config.toml
fusion_encoder_norm = "layernorm"
init = "xavier_uniform"
optimizer = "muon"
adamw_lr_other_params = 0.00079
steps = 5600
Rows from block 6 of the image encoder of a small model that answers yes/no questions on an image's attributes, named by matrix and row number. Rows with one number belong to one channel. Each number is 50 + 15 x the weight over its row's rms, rounded and kept within 0 to 99. All counts start at 0.
After each channel's rows are labels from the 100 images, of 14848, where the channel reaches its highest value: "responds to" is what is common among them. Only what is clearly more common there than usual is listed. The data: pictures of board games with random positions, seen at a slant. In brackets: how many of the 100.
# convs0: expand pointwise conv (encoder.blocks.6.convs.0.weight, 192x48x1x1), inputs 0-47
# convs1: depthwise 5x5 conv, stride 2 (encoder.blocks.6.convs.1.weight, 192x1x5x5, trained with AdamW), a 5x5 kernel
# convs2: project pointwise conv (encoder.blocks.6.convs.2.weight, 96x192x1x1, transposed), outputs 0-47

convs0.83:38 18 57 48 54 50 36 74 63 29 58 34 58 54 69 49 49 59 32 46 37 60 27 56 57 30 45 44 30 51 59 38 55 38 75 39 44 64 21 42 30 47 58 35 49 74 82 25
convs1.83:68 52 24 49 44 40 47 35 56 65 21 52 48 38 74 25 66 31 44 69 44 28 40 47 60
convs2.83:41 47 36 37 44 42 54 49 51 66 38 63 29 45 20 92 47 66 64 56 32 44 23 31 50 57 49 57 24 49 30 67 69 53 46 68 14 44 65 42 54 44 71 35 55 56 55 37
responds to: draughts (68)

convs0.65:57 57 51 44 54 31 63 49 56 48 84 58 29 44 44 58 60 53 62 02 52 28 68 49 77 43 40 61 46 40 50 39 54 37 49 40 31 55 56 45 40 30 64 04 50 55 39 54
convs1.65:62 62 59 57 61 28 65 64 29 54 49 43 68 72 58 34 50 68 82 42 26 65 67 42 55
convs2.65:44 56 29 46 62 35 66 60 30 57 49 28 50 50 67 66 65 37 74 34 03 51 30 49 63 62 45 89 44 10 63 28 65 40 51 25 58 17 36 31 52 42 39 50 43 20 52 25
responds to: draughts (63); nearly full (61)

convs0.73:38 31 43 60 20 48 65 49 45 53 56 63 69 25 17 47 53 43 63 59 57 32 32 51 59 37 23 55 53 68 55 35 39 70 49 68 67 53 20 38 75 57 72 62 53 30 49 64
convs1.73:52 52 62 56 57 57 46 51 60 48 53 98 72 45 58 77 73 69 58 41 66 60 40 57 45
convs2.73:51 27 74 46 63 52 54 57 66 36 58 50 71 73 37 46 46 57 36 48 43 27 36 16 49 67 57 59 78 50 33 37 71 62 44 33 73 70 44 77 48 79 60 24 46 56 54 45
responds to: discs on a green board (58)

convs0.156:40 92 40 33 36 32 39 33 57 44 39 50 34 58 44 51 41 18 45 34 38 46 36 50 67 62 75 71 53 52 60 34 53 50 61 64 41 62 53 75 23 29 62 44 53 72 59 31
convs1.156:41 44 40 43 36 49 64 63 23 38 61 71 38 20 50 71 54 19 32 49 53 52 27 48 55
convs2.156:52 74 81 37 62 66 36 29 46 38 46 56 37 47 52 53 73 57 25 60 59 18 53 73 65 40 55 64 52 48 41 44 85 60 82 64 66 52 47 61 47 47 32 61 47 63 35 84
responds to: draughts (40)

convs0.151:31 52 51 54 57 50 36 33 55 39 59 66 82 28 82 46 35 61 64 35 62 66 60 73 46 21 11 50 51 32 62 49 45 40 78 36 60 43 46 57 64 47 43 67 62 48 44 34
convs1.151:72 68 71 40 47 42 48 57 60 61 69 86 51 46 54 80 78 60 68 52 59 46 52 54 53
convs2.151:62 40 59 57 54 68 78 59 12 53 55 54 48 56 49 28 18 65 53 39 17 51 53 38 48 34 67 43 50 59 60 41 66 33 59 75 69 18 37 43 62 69 60 48 40 48 29 31
responds to: first side has more (84); nearly full (69); draughts (49)

convs0.64:44 56 44 36 55 83 39 44 54 49 76 84 40 59 68 41 37 22 37 28 34 54 47 61 55 70 73 33 31 71 57 35 62 48 68 52 33 46 54 36 47 50 56 67 69 54 51 22
convs1.64:57 58 60 54 50 54 48 37 54 49 44 14 09 35 57 45 20 21 42 54 52 45 44 54 53
convs2.64:58 50 45 64 38 50 44 24 45 44 62 64 35 62 43 54 49 40 40 38 41 59 53 54 64 60 16 70 17 53 32 64 72 60 78 50 64 26 34 52 40 51 39 53 44 36 48 55
responds to: first side has more (82)

convs0.171:51 53 56 35 47 71 70 38 44 47 53 45 21 47 57 84 58 45 22 31 64 56 70 67 42 66 69 75 53 29 79 45 46 47 53 17 64 47 25 49 58 40 43 58 50 68 62 44
convs1.171:48 34 62 42 41 45 38 26 54 52 47 67 69 29 71 37 85 72 39 54 51 56 30 50 32
convs2.171:56 36 69 49 39 67 52 54 49 17 75 31 25 73 51 71 61 60 44 74 23 60 38 62 62 44 46 51 49 74 46 58 40 64 47 34 44 46 64 39 27 49 44 20 28 22 40 44
responds to: nearly full (63); digit grid (52)

convs0.186:56 64 65 68 66 52 47 16 72 69 64 37 72 42 45 30 43 45 68 64 62 35 77 43 43 35 17 45 27 52 71 42 55 42 42 44 67 54 50 40 59 42 67 49 66 23 33 48
convs1.186:51 49 49 38 48 43 42 57 47 41 87 80 41 37 46 94 56 32 47 47 54 32 52 50 47
convs2.186:46 31 51 85 49 71 57 68 68 57 73 36 85 40 50 58 47 58 62 57 43 30 66 44 29 28 47 40 65 68 74 32 51 50 46 57 33 60 54 60 46 50 46 64 34 34 73 49
responds to: stones on a line grid (98)

convs0.62:35 59 31 52 43 52 61 53 51 79 71 60 29 52 38 67 64 72 56 63 42 46 44 42 58 18 29 33 48 58 61 49 26 42 20 29 46 24 55 66 57 49 53 86 57 60 58 61
convs1.62:62 56 41 35 52 59 53 41 54 38 30 36 43 63 29 44 47 39 45 57 58 04 42 39 80
convs2.62:45 63 21 56 22 58 38 34 19 49 37 47 57 47 57 44 57 28 67 49 89 63 63 27 42 35 16 45 59 46 71 69 45 59 43 33 71 44 66 66 71 38 37 43 72 31 66 35
responds to: stones on a line grid (92)

convs0.181:45 48 57 71 39 67 43 61 41 21 53 54 52 65 45 40 67 28 55 19 72 89 37 64 61 49 56 33 43 54 36 37 53 57 43 55 51 71 56 48 34 53 43 19 20 48 46 74
convs1.181:45 28 20 60 35 31 40 60 66 35 53 66 55 59 52 59 59 31 35 48 56 64 16 34 47
convs2.181:63 59 62 31 55 44 63 61 63 50 60 59 47 44 75 26 70 35 41 63 19 52 26 58 34 71 63 63 40 68 31 42 47 32 39 45 42 35 63 52 21 89 75 47 40 48 55 52
responds to: nearly full (71); digit grid (36)

convs0.101:45 24 59 64 29 23 60 60 54 68 75 83 46 26 54 64 49 24 36 56 75 71 43 42 38 60 53 61 58 65 40 23 42 68 39 69 69 43 45 59 56 45 52 31 44 43 42 62
convs1.101:49 59 58 65 45 57 82 90 68 47 71 79 56 45 58 53 71 53 40 63 44 46 49 54 53
convs2.101:47 63 61 45 41 27 26 32 81 54 75 43 53 58 39 37 44 28 57 37 55 15 32 49 48 58 44 84 49 57 53 32 45 57 40 40 77 44 62 46 28 59 31 38 28 35 65 81
responds to: discs on a green board (100); nearly full (92)

convs0.57:55 33 45 58 61 77 42 54 60 34 80 72 60 47 56 67 37 62 24 67 50 51 38 43 20 44 29 63 46 51 57 59 81 58 84 55 55 46 65 53 72 33 37 56 59 44 71 41
convs1.57:48 50 57 54 62 50 71 54 57 52 54 81 99 57 53 51 65 77 57 42 51 40 41 45 52
convs2.57:37 54 87 33 42 55 70 52 50 60 76 72 38 11 36 55 46 20 40 52 66 62 43 36 78 26 51 58 69 54 46 64 54 24 73 67 64 39 60 45 58 28 70 39 73 42 62 35
responds to: digit grid (100)

convs0.44:54 40 34 52 58 22 62 63 29 27 38 49 54 39 85 71 56 69 63 46 43 47 44 63 49 37 19 47 62 48 38 53 63 51 56 69 63 56 11 32 68 30 65 44 48 46 59 29
convs1.44:61 70 55 52 70 69 82 77 51 51 69 81 60 58 46 72 50 53 54 44 43 49 39 42 37
convs2.44:83 65 46 27 64 63 53 52 39 53 59 32 39 42 75 80 41 76 66 36 31 43 63 49 60 73 59 67 43 60 37 47 45 60 47 46 77 41 48 44 35 54 61 44 47 52 52 69
responds to: noughts and crosses (100)

convs0.130:41 85 47 26 31 77 64 42 50 55 62 27 48 35 53 69 56 48 34 28 44 44 52 70 17 59 46 73 49 44 62 31 33 64 70 67 66 66 46 66 57 44 46 48 28 63 51 47
convs1.130:37 55 43 54 49 53 49 65 49 65 43 95 77 38 60 42 88 60 56 49 58 39 48 44 47
convs2.130:39 47 39 50 28 38 32 60 41 73 42 61 39 55 23 40 49 66 54 65 39 39 52 83 56 36 23 69 60 46 53 42 48 63 55 23 48 65 29 39 28 42 55 50 20 27 59 33
responds to: draughts (47)

convs0.17:55 73 44 64 34 57 40 56 31 47 48 80 20 35 52 57 80 63 75 38 66 36 29 70 26 56 55 53 59 51 56 63 32 44 26 27 36 41 47 53 40 51 61 44 41 36 32 71
convs1.17:45 39 52 38 58 52 39 41 35 65 20 67 91 43 43 56 73 69 52 42 49 30 41 61 42
convs2.17:62 54 49 45 24 61 54 55 78 68 41 14 60 33 42 31 56 43 35 50 58 38 45 65 51 37 52 39 77 60 74 69 75 34 35 55 39 29 28 18 33 55 78 63 43 63 72 30
responds to: discs in an upright rack (54)

convs0.23:83 69 37 43 58 75 66 53 49 56 49 68 42 66 67 36 38 37 64 47 67 51 63 26 51 62 34 38 52 54 49 31 55 71 47 55 18 77 44 57 33 59 49 41 24 28 30 64
convs1.23:51 58 60 61 52 32 50 63 59 64 26 41 65 55 66 24 10 49 59 61 41 33 27 47 48
convs2.23:27 52 23 51 55 68 56 45 64 68 66 44 52 55 39 30 28 41 59 29 48 51 66 71 55 73 60 37 49 30 37 31 61 65 47 51 53 37 64 28 32 81 59 68 79 52 60 64
responds to: noughts and crosses (100)

convs0.157:24 70 45 67 60 39 62 34 59 55 49 62 41 45 44 79 41 27 40 95 28 59 58 40 57 63 75 27 53 46 41 57 49 52 61 29 46 38 53 66 51 70 48 60 55 74 69 39
convs1.157:49 39 29 20 44 62 72 68 37 39 68 68 57 46 45 84 67 41 39 44 34 35 48 52 52
convs2.157:26 36 74 46 59 59 29 54 49 33 62 45 41 48 32 49 27 48 20 38 51 34 51 42 33 54 65 48 64 70 25 49 48 71 36 60 34 46 43 30 71 41 46 42 39 55 58 55
responds to: draughts (95)

convs0.85:65 61 71 35 62 62 42 70 72 39 52 65 67 53 67 51 53 75 29 27 52 69 61 63 43 71 55 73 66 40 25 47 44 42 44 44 70 42 63 45 41 88 50 53 78 61 57 45
convs1.85:40 46 51 47 45 58 70 44 49 40 48 37 29 77 43 40 82 66 63 46 65 74 84 42 47
convs2.85:31 51 68 44 49 39 71 54 66 61 39 27 64 26 53 51 53 33 69 45 61 46 56 35 39 13 16 81 55 42 51 43 67 59 48 38 67 45 50 59 49 67 21 68 61 35 26 49
responds to: discs on a green board (98)

convs0.93:58 17 45 64 44 30 58 39 39 53 42 56 42 17 35 67 67 67 68 61 40 68 63 44 41 23 43 34 43 46 32 80 36 56 43 43 55 22 57 62 34 25 46 61 43 67 44 44
convs1.93:41 41 49 45 54 20 27 67 72 41 36 21 49 75 50 61 30 23 44 50 56 58 38 47 48
convs2.93:75 43 17 51 34 45 36 53 41 79 54 37 27 39 51 48 59 53 52 46 65 57 08 43 65 70 39 46 59 78 63 20 22 64 37 40 54 57 71 63 36 48 56 39 77 34 61 41
responds to: discs on a green board (68)

convs0.92:23 52 47 76 34 48 25 00 42 54 50 69 57 35 42 62 47 70 65 44 49 55 57 51 26 26 25 52 48 42 62 42 31 44 58 35 63 56 53 49 54 44 56 72 48 43 29 43
convs1.92:52 58 51 53 44 53 57 55 55 48 43 80 69 56 62 47 90 92 49 63 52 54 58 46 66
convs2.92:73 62 63 40 44 26 48 41 65 51 62 10 31 44 29 45 83 54 54 35 41 66 58 75 43 30 35 74 53 50 51 63 55 68 30 53 63 54 39 60 47 38 47 67 67 44 25 43
responds to: nearly full (64)

convs0.42:35 52 44 63 50 63 59 46 86 75 68 21 62 65 40 43 36 55 60 58 40 55 44 43 57 41 40 27 28 22 48 66 31 33 38 21 35 45 49 70 64 40 24 58 63 47 60 49
convs1.42:49 58 57 51 59 57 81 73 49 61 76 91 49 56 49 74 65 30 52 51 54 46 48 41 57
convs2.42:50 36 55 70 52 41 63 65 57 74 69 55 49 29 38 46 48 37 44 36 45 57 61 68 50 39 34 11 53 43 49 47 63 54 48 47 14 48 64 60 49 49 52 60 34 50 29 48
responds to: stones on a line grid (100)

convs0.160:42 52 42 67 68 45 50 48 79 27 64 60 56 64 41 52 57 56 35 58 66 39 43 54 39 36 43 16 81 42 20 62 63 38 44 54 64 34 32 29 57 48 47 72 46 74 70 28
convs1.160:48 52 61 55 44 50 49 34 36 50 56 24 25 22 57 50 12 18 32 51 47 48 52 47 51
convs2.160:57 41 47 68 58 37 47 78 37 49 34 53 60 83 40 61 36 80 46 64 39 65 47 62 23 54 59 21 30 29 37 79 31 53 48 37 51 64 73 73 67 41 70 57 46 50 43 61
responds to: second side has more (75); digit grid (38)

convs0.94:37 65 57 57 30 68 50 65 16 60 46 26 57 53 64 38 72 52 47 70 73 60 54 57 42 51 52 82 49 52 43 23 48 55 36 51 27 79 31 51 36 70 46 30 40 40 49 71
convs1.94:42 49 49 63 60 43 67 79 46 48 57 49 79 80 51 59 73 74 71 46 70 50 67 50 46
convs2.94:55 65 65 51 24 41 25 33 50 75 51 36 69 51 50 47 72 49 44 39 62 49 38 36 47 31 41 63 69 02 64 49 44 58 63 40 42 61 57 44 28 42 44 39 21 52 66 30
responds to: discs in an upright rack (98); nearly full (60)

convs0.178:51 53 30 61 43 70 64 74 59 68 59 46 82 72 54 40 48 50 58 70 44 56 64 58 61 67 74 51 35 43 88 20 70 44 40 60 66 65 66 71 36 46 54 56 33 49 39 43
convs1.178:64 55 48 58 51 62 50 63 56 53 53 62 79 84 55 45 51 73 93 50 60 52 60 63 48
convs2.178:31 35 55 67 38 43 14 50 60 57 44 45 46 49 46 37 67 44 52 53 50 54 67 30 55 58 39 47 68 73 72 60 54 72 59 29 98 75 68 49 53 46 66 63 56 62 78 24
responds to: discs in an upright rack (100); second side has more (91); nearly full (70)

convs0.112:49 30 79 53 43 57 54 49 70 43 40 31 77 66 47 70 47 41 48 47 74 56 71 49 66 80 49 62 75 55 16 33 68 57 53 56 37 39 63 35 69 71 47 61 69 54 58 43
convs1.112:43 58 69 52 50 51 58 53 50 46 33 70 90 52 63 54 56 30 33 42 55 33 16 35 60
convs2.112:23 55 35 48 54 60 56 50 70 58 51 62 46 55 43 47 36 39 26 72 58 65 33 42 88 47 46 50 61 55 62 72 44 56 44 36 11 57 57 46 43 30 78 64 61 24 43 50
responds to: stones on a line grid (57); discs on a green board (43)

convs0.114:49 61 31 46 60 64 53 37 59 26 63 73 55 62 67 58 53 58 32 65 42 62 15 41 49 67 53 41 75 45 49 51 64 20 64 69 46 61 71 53 67 40 58 61 74 48 85 40
convs1.114:50 55 63 39 45 61 25 56 49 50 58 55 15 58 50 53 75 58 27 31 31 70 77 52 56
convs2.114:62 59 50 63 46 36 54 79 60 65 47 46 39 49 36 57 30 55 48 52 90 52 51 16 64 34 28 32 65 50 43 50 45 45 32 15 69 49 46 69 31 78 33 23 52 26 61 55
responds to: draughts (84)

convs0.51:54 40 48 53 50 51 50 44 50 65 41 68 34 57 74 65 55 23 44 37 46 40 43 64 82 61 59 72 43 33 60 19 51 68 49 28 22 56 63 54 28 44 50 21 44 71 21 45
convs1.51:53 43 45 59 47 46 62 55 48 45 33 52 55 46 39 00 15 53 47 37 26 40 48 49 50
convs2.51:28 85 51 67 62 71 40 45 39 25 37 35 61 42 57 32 43 54 24 40 46 27 82 21 59 70 38 58 42 40 52 48 79 66 69 63 50 51 56 50 69 72 65 73 22 22 56 59
responds to: first side has more (85); nearly full (64); discs in an upright rack (63)

convs0.113:28 22 79 28 75 50 34 24 53 60 41 63 50 59 67 58 68 39 66 65 46 47 55 36 63 48 59 54 65 35 25 45 51 28 76 59 49 34 45 31 70 60 74 43 60 52 37 55
convs1.113:63 41 42 36 68 48 17 32 24 33 27 55 64 66 67 49 58 56 45 58 55 68 36 60 66
convs2.113:09 30 60 49 59 46 58 50 35 48 61 47 40 64 59 62 60 34 61 26 58 53 75 38 26 53 15 65 43 65 62 31 68 62 61 35 43 78 53 82 43 42 40 62 47 26 38 54
responds to: discs on a green board (95)

convs0.164:41 50 57 64 35 65 58 17 60 34 47 71 66 19 36 56 49 48 77 52 53 50 71 22 28 46 31 44 55 58 56 68 36 41 71 46 68 57 57 59 59 51 72 39 69 30 74 46
convs1.164:39 43 32 56 55 56 87 79 36 50 54 53 63 67 50 29 15 36 54 43 42 45 51 39 48
convs2.164:56 67 36 40 53 50 60 81 54 38 39 47 35 24 80 35 59 63 71 52 53 43 30 59 59 49 33 42 64 73 69 40 43 47 41 53 55 81 52 74 54 46 50 59 54 36 93 61
responds to: stones on a line grid (40)

convs0.77:47 64 42 38 45 57 79 58 56 76 26 52 51 61 58 67 43 25 29 29 54 45 38 48 39 62 73 81 21 33 89 57 53 45 51 52 64 54 49 43 54 43 72 59 69 59 48 58
convs1.77:44 38 47 42 50 46 43 65 72 51 48 25 33 64 64 70 59 19 23 63 50 75 31 44 50
convs2.77:61 62 83 37 75 59 60 43 68 55 66 62 69 50 45 42 20 64 85 55 55 43 62 63 65 75 64 54 35 44 39 55 75 60 57 46 50 45 24 67 67 45 34 24 60 58 34 34
responds to: stones on a line grid (57)

convs0.135:64 94 48 38 42 48 69 28 35 43 56 58 26 22 67 46 45 32 47 27 51 78 33 49 30 56 53 71 37 45 82 61 52 49 60 37 46 48 52 47 24 66 48 44 43 44 51 50
convs1.135:45 58 50 44 54 61 79 85 66 43 51 48 43 67 39 29 27 15 45 57 53 46 44 41 60
convs2.135:51 38 26 63 58 52 22 52 57 42 37 62 53 26 65 73 27 42 55 28 46 46 35 40 46 47 41 43 34 85 44 43 49 59 47 52 45 35 50 65 59 17 40 73 37 75 54 81
responds to: digit grid (73)

convs0.122:60 45 66 39 46 40 46 46 66 47 39 22 53 50 80 64 78 51 48 54 63 35 73 41 31 21 41 33 43 59 46 85 69 50 60 61 49 50 38 24 52 42 45 39 15 48 43 35
convs1.122:51 63 47 66 60 48 51 66 57 44 58 95 71 58 54 60 86 69 55 60 50 56 61 53 52
convs2.122:21 59 26 62 44 80 36 59 59 57 66 43 51 64 46 56 62 35 36 47 27 36 67 25 51 17 59 33 33 76 61 58 38 51 56 57 47 42 41 66 31 54 58 40 22 78 41 18
responds to: noughts and crosses (97)

convs0.68:52 57 34 54 52 57 47 61 54 63 57 61 66 48 53 87 55 50 78 48 63 31 55 68 63 60 56 32 57 37 53 63 88 68 34 74 53 58 39 58 48 26 23 32 31 45 28 62
convs1.68:59 69 35 65 35 50 65 51 30 59 56 46 62 22 41 47 33 66 24 58 69 47 54 18 55
convs2.68:41 48 28 42 45 56 58 24 78 54 42 45 40 73 43 45 51 45 54 32 61 65 74 50 52 41 44 43 36 44 74 52 46 34 57 34 64 64 51 45 63 59 48 38 41 71 52 23
responds to: second side has more (75); discs in an upright rack (73)

convs0.21:53 47 37 35 58 29 33 64 67 42 68 43 58 23 71 37 13 68 57 45 74 38 46 48 46 36 29 67 54 41 75 23 38 63 50 32 53 44 31 39 52 65 54 58 67 37 35 57
convs1.21:47 38 22 37 37 54 56 30 59 62 56 54 67 39 42 41 31 57 59 56 95 69 57 58 51
convs2.21:66 74 56 51 29 55 47 59 62 39 73 57 13 29 51 43 66 49 45 51 61 78 71 59 49 39 29 65 40 36 54 32 52 51 62 68 64 52 57 93 46 56 43 54 58 36 52 44
responds to: stones on a line grid (67)

convs0.74:38 54 37 14 43 52 50 43 36 44 56 75 62 59 63 74 39 57 59 64 41 49 54 75 54 33 77 72 40 67 52 32 50 55 47 47 58 36 43 41 13 20 54 24 52 39 48 66
convs1.74:50 41 42 49 57 35 66 80 61 53 73 50 30 40 60 41 24 26 37 59 46 21 44 40 66
convs2.74:50 23 59 52 55 67 19 24 66 63 66 57 28 30 70 85 50 39 51 35 45 42 24 56 43 55 43 46 28 62 69 45 68 66 81 59 46 46 52 53 41 42 66 41 38 82 56 42
responds to: discs in an upright rack (50)

convs0.150:65 44 58 50 61 82 68 40 34 67 41 75 51 56 79 60 48 50 36 49 34 53 23 76 59 68 43 66 35 62 62 35 45 68 48 42 33 69 24 54 52 51 72 55 30 54 24 51
convs1.150:44 57 64 51 51 69 40 50 61 46 53 51 50 47 55 22 26 21 22 36 31 18 43 53 44
convs2.150:62 65 18 43 49 41 45 58 70 24 63 65 15 49 39 46 34 44 23 31 42 52 74 44 51 41 51 58 38 77 28 35 69 74 67 71 53 46 64 60 54 56 43 43 61 63 24 44
responds to: first side has more (70); nearly full (63); discs in an upright rack (49)

convs0.84:47 68 58 39 42 45 37 42 58 68 53 54 57 70 73 56 78 49 26 45 83 71 57 55 47 17 39 51 69 54 62 77 56 43 42 72 47 50 31 33 74 45 40 62 43 37 25 46
convs1.84:61 56 62 76 45 56 64 46 67 47 62 44 63 82 57 67 70 72 74 74 65 52 54 59 51
convs2.84:47 36 28 28 54 43 48 77 66 62 53 30 27 68 26 43 54 62 51 51 56 35 48 33 54 47 54 57 58 70 40 30 62 28 58 34 48 39 30 72 46 09 14 26 46 58 20 21
responds to: discs in an upright rack (100); first side has more (99)

convs0.47:64 76 33 33 39 72 57 27 64 60 50 44 67 48 54 55 43 36 34 37 39 57 41 60 64 52 29 46 43 18 59 30 54 51 44 83 65 58 70 47 24 38 52 39 26 63 53 23
convs1.47:61 53 72 61 44 48 72 63 62 54 61 80 75 75 51 61 75 67 61 54 40 59 69 48 44
convs2.47:55 47 66 36 32 63 61 53 45 64 38 49 59 62 45 36 34 78 46 38 52 28 94 65 25 65 39 48 25 33 53 48 37 73 31 51 82 72 59 36 46 29 45 61 54 81 56 66
responds to: discs in an upright rack (84); second side has more (83); nearly full (66)

convs0.53:52 70 47 50 25 53 40 27 69 41 41 65 65 06 36 34 47 53 67 63 71 57 55 33 31 54 52 48 55 46 73 49 31 80 59 60 68 49 50 53 61 67 70 47 50 56 78 41
convs1.53:51 57 47 40 37 40 30 53 57 38 74 34 33 63 48 77 36 19 47 45 65 51 17 49 44
convs2.53:19 52 66 62 31 53 42 58 66 42 22 82 61 55 61 37 39 58 76 45 58 66 58 61 33 45 61 55 65 41 65 48 20 46 65 60 44 47 59 44 26 61 70 53 47 85 63 52
responds to: stones on a line grid (42)

convs0.187:42 46 45 46 50 60 38 65 49 32 70 60 87 58 42 44 85 41 21 65 49 54 37 65 40 61 42 68 74 38 71 37 56 40 44 39 59 59 63 66 40 46 19 45 56 40 52 18
convs1.187:58 29 55 53 61 52 43 38 51 45 29 27 35 37 54 59 37 23 20 44 24 37 43 62 70
convs2.187:62 56 28 61 52 89 65 60 59 47 52 52 29 51 50 39 47 86 19 61 42 64 63 62 50 50 60 17 50 27 73 55 47 94 30 52 22 63 45 33 46 29 21 47 48 56 32 43
responds to: discs on a green board (70)

convs0.36:48 71 65 76 50 55 51 68 27 56 55 81 66 69 52 54 43 46 36 28 55 25 71 61 52 38 62 42 71 56 58 40 38 52 56 66 49 45 54 31 37 49 81 63 55 65 70 16
convs1.36:62 48 70 54 34 30 22 63 53 47 26 34 59 69 65 24 35 58 63 43 27 50 65 46 53
convs2.36:70 51 44 75 65 71 36 35 53 67 31 31 62 31 46 46 48 44 67 39 29 43 69 57 36 88 64 40 41 50 43 43 35 47 45 43 40 54 33 41 25 49 62 48 59 30 59 55
responds to: first side has more (78); discs in an upright rack (74)

convs0.142:72 55 52 45 46 58 67 55 49 45 77 40 63 46 61 64 24 36 46 29 57 53 77 49 52 46 80 70 40 33 83 47 71 54 64 47 54 67 57 60 28 30 30 47 40 18 39 50
convs1.142:52 52 41 56 44 51 57 50 74 42 42 63 77 87 56 55 72 88 66 49 43 51 60 45 54
convs2.142:43 47 24 43 17 41 62 54 59 42 55 26 30 59 57 70 30 34 53 61 69 54 77 37 44 45 40 24 27 46 68 81 36 62 57 42 33 70 61 54 14 52 80 58 41 60 73 40
responds to: noughts and crosses (50)

convs0.143:54 28 75 47 76 44 55 78 44 57 34 64 30 66 56 74 21 49 27 47 55 64 54 31 30 51 56 44 48 46 57 54 88 52 67 55 49 31 58 40 24 36 43 48 51 62 72 54
convs1.143:55 38 31 54 52 39 24 52 30 28 56 45 42 51 31 46 49 46 52 31 55 23 21 61 21
convs2.143:35 34 79 31 43 44 59 48 45 58 48 85 70 32 48 72 63 58 55 70 40 22 64 32 30 40 13 40 50 61 42 25 60 53 55 46 54 59 36 36 36 60 23 54 66 46 71 49
responds to: nearly full (83); discs in an upright rack (51)

convs0.132:44 38 59 51 41 23 78 60 49 33 27 38 53 47 65 65 42 44 58 79 59 51 53 18 51 39 71 54 56 27 53 50 41 48 59 21 66 23 42 76 51 33 57 36 75 39 54 43
convs1.132:51 46 52 50 58 58 67 74 73 59 54 81 82 60 72 53 59 46 49 70 55 43 63 67 68
convs2.132:38 44 36 59 44 54 55 51 44 61 40 51 40 40 42 50 30 58 75 41 44 35 35 27 22 80 53 38 49 68 43 51 52 51 65 50 00 31 42 52 61 29 44 62 49 56 71 51
responds to: stones on a line grid (93); nearly full (83)

convs0.141:44 71 57 40 64 72 34 61 49 64 63 56 46 68 42 63 40 38 49 21 38 88 71 70 52 48 78 26 55 66 57 51 71 64 55 52 48 47 43 57 43 60 45 75 56 73 79 50
convs1.141:54 49 61 56 47 45 42 51 38 43 21 43 27 30 66 27 21 11 47 64 53 51 45 50 48
convs2.141:38 32 51 43 45 52 19 43 31 54 64 52 43 56 30 63 60 39 53 38 28 80 17 51 45 56 39 60 47 43 51 52 78 60 64 59 77 60 38 59 48 49 63 62 45 37 53 32
responds to: first side has more (80); nearly full (61)

convs0.30:38 28 67 26 65 46 31 53 57 67 71 68 47 40 56 42 51 67 52 47 20 49 70 74 50 43 38 71 82 44 27 38 52 34 47 60 68 56 71 32 41 72 58 32 43 45 38 66
convs1.30:62 52 60 47 59 44 48 47 52 46 53 51 78 65 48 47 80 98 73 50 49 61 68 48 50
convs2.30:39 37 55 49 75 45 48 77 39 69 66 55 57 49 58 41 47 37 48 39 48 27 51 26 74 40 28 29 65 46 37 15 45 38 58 51 82 33 68 47 57 20 57 43 29 23 65 45
responds to: discs on a green board (100)